config.yaml
model: "contrastive image-text model"
horizontal_flip: false
color_jitter: 0.2
encoder_depths: [4, 8, 4]
text_encoder_norm_position: "pre"
text_encoder_bias: "all"
text_encoder_inner_norm: false
optimizer: "soap"
shampoo_beta: 0.95
adamw_lr_other_params: 0.0014
final_lr_fraction: 0.05
adamw_weight_decay_other_params: 0.01
Rows from block 3 of the text encoder of a small contrastive image-text model, named by matrix and row number. Rows with one number belong to one neuron. Each number is 128 + 32 x the weight over its row's rms, rounded and kept within 0 to 255. All counts start at 0. Numbers have three digits each.
After each neuron's rows are labels from the 100 texts, of 14976, where the neuron reaches its highest value: "tokens" is the input token at the peak. Only what is clearly more common there than usual is listed. The data: rendered roads seen from a driver's seat, with toy cars, trees and houses. In brackets: how many of the 100, against the usual share in percent.
# fc1: MLP up (text_encoder.blocks.3.mlp.fc1.weight, 768x128), inputs 64-127
# fc2: MLP down (text_encoder.blocks.3.mlp.fc2.weight, 128x768, transposed), outputs 64-127

fc1.327:108159175137113099120144092121097124176113140108118152122145115113178111060086162105116124098118131110166130052147125160223123184136093176118130210103136128129146113165180098124152134139110100
fc2.327:157165185097142158103127151171121134092153146090158115129156145119089127165193085169173111145155159119129126180077086051084115086089170084186146094172118099076124136121136129119080120145181180
tokens: "truck" (100 vs 3.3)

fc1.671:152065100164116103133125135141046153089144138117152088141124163131120171177081087130106130097129183096194153114144065163174139179160167131157100142166135184145136163083123113099166128184103153
fc2.671:085180133125096193179134161126170081169130033209126136120124093140152203138148144192129128201101132162077114109122156130135116068120107109178118136107085112111104108142090086138064117105136161
tokens: "truck" (96 vs 3.3)

fc1.39:114086134166131102162134122107147120132128098141135111175150120145075129130109134160089111071169165186117198075133116157093093134096124129168084161112131142151133158060091142199152178137151141
fc2.39:162198118125064128125119106119098132157191111112084136220149115132125120120153105163139117102065158151111096083142100134154079098130165196168098128115087119077132093152149119090165157129096115
tokens: "barrel" (95 vs 1.7)

fc1.609:124074136160127133096148126143089130162129117132095105143203136137169172113158119086118127193220090180152187118162107123139174094120170128069119140124129105117143173100117108169084124165123140
fc2.609:198095166139139113138162127118149123156104098131104112073148146121095167142163147077165206132185115159094110144108121115103169170180143094146124150109066179097141147138059125091159179121126156
tokens: "tree" (100 vs 1.7)

fc1.689:128147125160187114132141113096162130149055099133114096148159084141127045140121156148152096139108199152134093173117122110122040109135066144125134079209115143148094134122123113105148139108102171
fc2.689:136178153137118102209150134128143128137097162132095123141084139128079144150131143098164147174145085197116125099095144104099133123178125181115090131133069133161072136083126110095076105092170110
tokens: "white" (51 vs 1.2); "teal" (22 vs 1.1); "grey" (15 vs 1.2); "pink" (9 vs 1.1)

fc1.472:089145088100167129127140124173135079112163131138153163159080158194142097130118148121109073095145151165155147136141098188106116164180093102127096110121131129065148161129127083140144138118102129
fc2.472:147091154143090071125100114132125142148165110121113103149097145117098111114093128186128180156101100038124099094151119132166166122147104181085168104152102120145176076164108103133121153141147152
tokens: "white" (66 vs 1.2); "purple" (16 vs 1.1); "grey" (8 vs 1.2)

fc1.507:109139129149180124096100078131165088130117153157148175172113106104113158163131149142095137116153091137133125097079131122142101118137137184177115112086128195074123111139158106136079103111188149
fc2.507:147137141140080141095166160180076112159101066165152131088124133190162100137092098147127096196155109087130225119103175130135128088081139108131120136138119159151128177143180179129123123098089105
tokens: "car" (98 vs 3.3)

fc1.574:145161104087081161140231108111132191158122128125133127134110081124089129172135103136131153107180121088115071122170078168131126182132127133129182152122107085103115120116112166146132182124161089
fc2.574:137110158085092131118130188115105075145147112066134093096158138088145147124119172072176153109053091069057123087107138199110096114190119137136172154166123102109124084116160125141093126116125127
tokens: "pine" (69 vs 1.7); "car" (31 vs 3.3)

fc1.722:080155119144127127079119128137107135152166165151158071158127138144108129178134163145108141085151122176077141064135141155141125102127147147087086187174129102143161105188164117144113165163119074
fc2.722:178113173114170143139173152104161117099137087123127152123146106126075135110123135163164124186133151072148137127117140130163106072092112139146125184081098137116125149088101135186138117103122173
tokens: "a" (51 vs 20.2); "and" (25 vs 4.8); "black" (13 vs 1.1); "grey" (8 vs 1.2)

fc1.711:172130123113151178093154143136114117090145050147147178182110097120076155160075118170136080055057124173069145072130174143163119189110120139148167130110097142139173111157151143131145138071106110
fc2.711:122131136167181076136119177146128121135185147152082090119180139136174148085120117108168150102128130116136227119107120130102118115127175105096114138116143133088116113165124112118176107153126140
tokens: "a" (91 vs 20.2); "house" (8 vs 1.9)

fc1.279:154122132128153130103118133161085102145163110136157093158128202145162156169161145105107157106081149142151078158142195127154110148193138136113039178150122110107111089124115100166148090082175105
fc2.279:103128184118107162168119135066062112116127127124169097146140123118194129137146139156090126131119141161108101131194123149162179077193156101173130188103062165156116077158123072135162130218154146
tokens: "truck" (100 vs 3.3)

fc1.139:173147059148112138118154095098101075066105128165167153172114098141143107139132140132192125200134079124138136062076114129153058128124079095137090148156129110117192181111144093084127124141130116
fc2.139:116121189121119097115150186139091144120171087122124124143158151141114091056158158088138177117139074113131166136121079086086148138106131108066131157150142166084123091166159125125146129086098089
tokens: "pine" (100 vs 1.7)

fc1.551:104141109230069128137108127124110119140100133179153123078119114109135150073134149127156139119148158181141134145100129101090126112103106092153111146117128143145083164111114148158193149119112146
fc2.551:119196099113112183140105158104156094143113156160136124119157137129123149111121168112129159110104198103108139132112146167149084121094161130151131072182151157157074142119088195067099125121109109
tokens: "barrel" (56 vs 1.7); "dog" (41 vs 1.6)

fc1.72:165122119098142149140194166121077117153058165137106127089129096155080107172143119101116076108116196067188113124131141115100124160142134135156174149164108046115125091130165162142159131130115135
fc2.72:138110131137097177066102105163175121109141155107243090153141109127137114150137158100168125122135136167113095105169160154175114128140115048148117164138136149124126116099106131120115123155123134
tokens: "pine" (100 vs 1.7)

fc1.620:126132110136158129141143151096115168099184080169127117074095169116162142174158177105119162072101100129144107170170112068085133159101122122066108087170116110076143162138149139055140127155070152
fc2.620:107082196146141099125084124126065097097087052173154142146124133134121095117121157165126091115126110157152156154160141086120161134156125180156163126085119174165196149086113099105125129185116127
tokens: "grey" (100 vs 1.2)

fc1.554:174066176187047098140086131116128100128087141141128152126110151154122084114170080085130096124105128124128088130131120168118092175145135169180128127136127147115125195077154176137127183065137076
fc2.554:112123168111110093168061133208149192124144142134146107091129173139111131141126123141133076073095136092122130112097084074122081145077198125134115132101095085112143171114182128187155129090194118
tokens: "truck" (100 vs 3.3)

fc1.51:129148098147107146164122117124102122162091150142083162172101158130088088114097131161169160111147108107067073119138085105119210161143123126121144173064135127127175099075091104149138166158112089
fc2.51:138071101132107156147119183046136170115105200114168165138095127115158146100099106088102112129095091109150151161069182121109151106109109143178156149162146147174091133114123129122166107148128131
tokens: "barrel" (73 vs 1.7); "dog" (27 vs 1.6)

fc1.728:101147105120131142182157124074222116126146137112151127145135105164125125122159083129118088143108187130181171174100157147108167134117165109130130153083150121084051159122089094127149151136068099
fc2.728:184112163110140143130122085151125210122153146110152141162115121084145178134115158149129059165084159135099128150127057056131104117158101167138175103131110187106125088137110157115179104107164138
tokens: "barrel" (90 vs 1.7); "dog" (10 vs 1.6)

fc1.367:113121109075100157194103188167166137150088105132133151141103131105084106087182137132173153119095129124071109106101089110085129129080148153204138156104089133119125081098130161150150063147116158
fc2.367:127097149182103119146140100140132080089207169126141148151162163184153102135101161175121084165156139113157144112118183177125120113174140091075152131170193179148169148104106112145117092122158164
tokens: "barrel" (61 vs 1.7); "dog" (34 vs 1.6)

fc1.538:143108115145137138107120170144084079141155123198170162079112106152186143192131129097087108100131132132104122159138077098099140122163143093142178150109173188125119112098228086118117126171100172
fc2.538:094121136072143070146119146097166161141129124140124106145128129095123090067127094128065129134126122153153086089120139117118124077048159166098119031170063110146132153185124149139165115183150147
tokens: "a" (89 vs 20.2); "white" (7 vs 1.2)

fc1.119:126132108145173130127147161141014121139119107133129106184130214163088120132082106101126118183122139128096092086140121132121111128139095101061145155089173150133063151104128103089173152154148115
fc2.119:145167134210090171195140130180188104112097137106133100066056040080129124129156126172127086140100189119166141157137191088112096115121124158150109098149086122104136156143167122179128102131133128
tokens: "car" (100 vs 3.3)

fc1.560:159152107162189194122124163105100111095138150139124097143106121164146038142185095155076061132118066082118143142107172124178113136141156073085152170169136114124117149170154166124156114120134086
fc2.560:136136057152105129101124148127107108106110153126135189142114065171126063144137121079163096128170156072152123141129113191176108118143169083089156113120131119144117133157179120102143102131128091
tokens: "pine" (100 vs 1.7)

fc1.648:136096134168199088145092117161137156120131104171166066105080148143148120208151104151139088165148094129197104087138165093144117129130095090106093116126099155094159088133069086139157133146144121
fc2.648:137162110112083163065158112100095135167112097127091179156150108169131066090085128107146151109182142126155147139133105140103176111205150139103094131128098078124091135100093114141154126116095114
tokens: "white" (60 vs 1.2); "grey" (37 vs 1.2)

fc1.46:108118089189176136132126142112079105101148083159141122140102131141120117068204147124144157134123129106123079044084122130159170136103126182119111145110115130083154116166127194108117149129180100
fc2.46:167156141076114136083121141126082151132138063076125112145094157093100145142063164122191126112123163087106157147177108102089099109127139136106137081118121083154109127139123140102191136095122157
tokens: "a" (94 vs 20.2)

fc1.562:093097043095135110142128133161153140072162165110105127131103108108137156109153060105153107062125077124108127125161127127099113172082060140094078175149084148178173153143145107133143143104142162
fc2.562:138132127108127102141124103136137168093131077057138102193114158114142143096182135163132110144050141195118139071059122129106155108138219084128156088156152119102138119120105166136112125104135183
tokens: "a" (85 vs 20.2); "an" (15 vs 1.8)

fc1.2:085117119135134136100131146044140170132186104114115135096097122099064127083107079136071112064169074058176163122124099101129129131127112106180128141137105135123156149158060129120184183154143164
fc2.2:171153090118158099137178085201115159162051138071147171149131077131160132118131101100122116158138125164093137111066120116180121100118136127130093146110110107119100134084150124161099138157152073
tokens: "tree" (100 vs 1.7)

fc1.437:136095132184106181068156073182135114124127142115130150166099123128097124179118112105128082078111117174173117146158091086077130177131080152070135119137094145137185110117205110113158160098105165
fc2.437:114114157149118087163134124083154116091110083132130081045109109094121091138095153157102097134144114060134119120138193162151106104143139099166151177126116155090119126131095161108165106096114163
tokens: "white" (96 vs 1.2)

fc1.298:139056134169118158114078129128182121125165159154073122119175087099090160090111072193137079113156131142177135165141139169131063196184129107110145153127079185137117147095145092135135146134155148
fc2.298:146143095142164116120151162078179090058165127146128133133128097138164142128151102123126103116118074164164142134168052173084122108149122167065115142162131225125160121173162088146195110124159169
tokens: "white" (60 vs 1.2); "grey" (33 vs 1.2)

fc1.519:116082135135160098124115173085210207142094116105149161176097144146160113134124139146077136109124143111130139172135129133153137173147150129126160179144094100088048127130122147132113136122092165
fc2.519:111151090134145106105217118187105102066111102122081151176150134141064097100107157095115133065178099118139104111126191100118105150120094139136088090150136098167156079146114112121163184159101165
tokens: "car" (100 vs 3.3)

fc1.627:129119117145110120162162151115125135155132172135162131088217079197089149136185075167110113090133147146163124102119125152056100116167116128150110118138103158094190119089153121090092106142098143
fc2.627:100165157097103138091158120114161137131104128156108087069094168107153135130162145151127094158048130122175114167124144094107134152116133081118157130087114113184088170151132224228129092129161156
tokens: "pine" (97 vs 1.7)

fc1.625:199070109171104131131123127121135120137103152138134119126146177180091129176182129113158127121119104167088091153095106158088126117143088113143074148175127166089144181094147123131130125172092144
fc2.625:120115084092127111117072135150122140157190105168112114112134104146109134069072193123104108167100109100131105103136154085085111114097154116115175165145149159155154118088090137115197085096143216
tokens: "white" (61 vs 1.2); "purple" (27 vs 1.1)

fc1.482:109080111095125161073071183167140095125187113157151127145099123091107087174138172140127067098143099156146168111087153124116180116158133160075156150083103120167154135051088087162119049191075089
fc2.482:099123134178126114118149156166123166118093106102096143153126176107110121129085112106097110106080128172140122131122073127095126107133188114144130106150195151155125137126130126087165148129196112
tokens: "white" (88 vs 1.2); "grey" (8 vs 1.2)

fc1.391:068144124093090134114085134141146102118097171139085122072139104115129120152111126150129106097172138171123103108112122040105145106111102173215107169135120130130114152090106125113164113157111139
fc2.391:133137094165119101144152105094108151141072092093133144125152154143087155143090122162131115198137103128113159130141099162112110052170102116063103146131116126196154166131176094167130159124089147
tokens: "grey" (82 vs 1.2); "dog" (8 vs 1.6); "barrel" (8 vs 1.7)

fc1.85:118084091189145096109097135126131091157099146169156088127059183080087133132096155158083144109167054100142125088112194178110111067207126131176111117134100146153132120102109131087119041123086106
fc2.85:076131066175185086082141160119136126114106121182118120146120119175105132167108162089146106118088106090160163121157107140111111104126158159144084147141079137125108143119170099129123084128096067
tokens: "car" (100 vs 3.3)

fc1.244:136090140116145107150130107127122140095151092143092129083097150137137140129131149058112107117149145146146127172145152135114111186120110113111030078171081144073124122126160132048132120143086167
fc2.244:108098138163098130127123132159088202134088115148088116161118147114115119146082105174113113111118144208170163059162139052098163082133172164116083143168150154088142163145114139114103109157119162
tokens: "grey" (100 vs 1.2)

fc1.122:117124089171146124123116112087087048129069142118096106139143138128055111125118147133149133146129085109137095147164166141152069137098183116111131129109109128156089129128124145092152171071128129
fc2.122:085130162082181086120164136165140092117112149121166140135105110104129134117120110085115120099117138135142138163143152134156129152131174185125045175109096196127169124099144195120141095185120158
tokens: "car" (83 vs 3.3); "truck" (17 vs 3.3)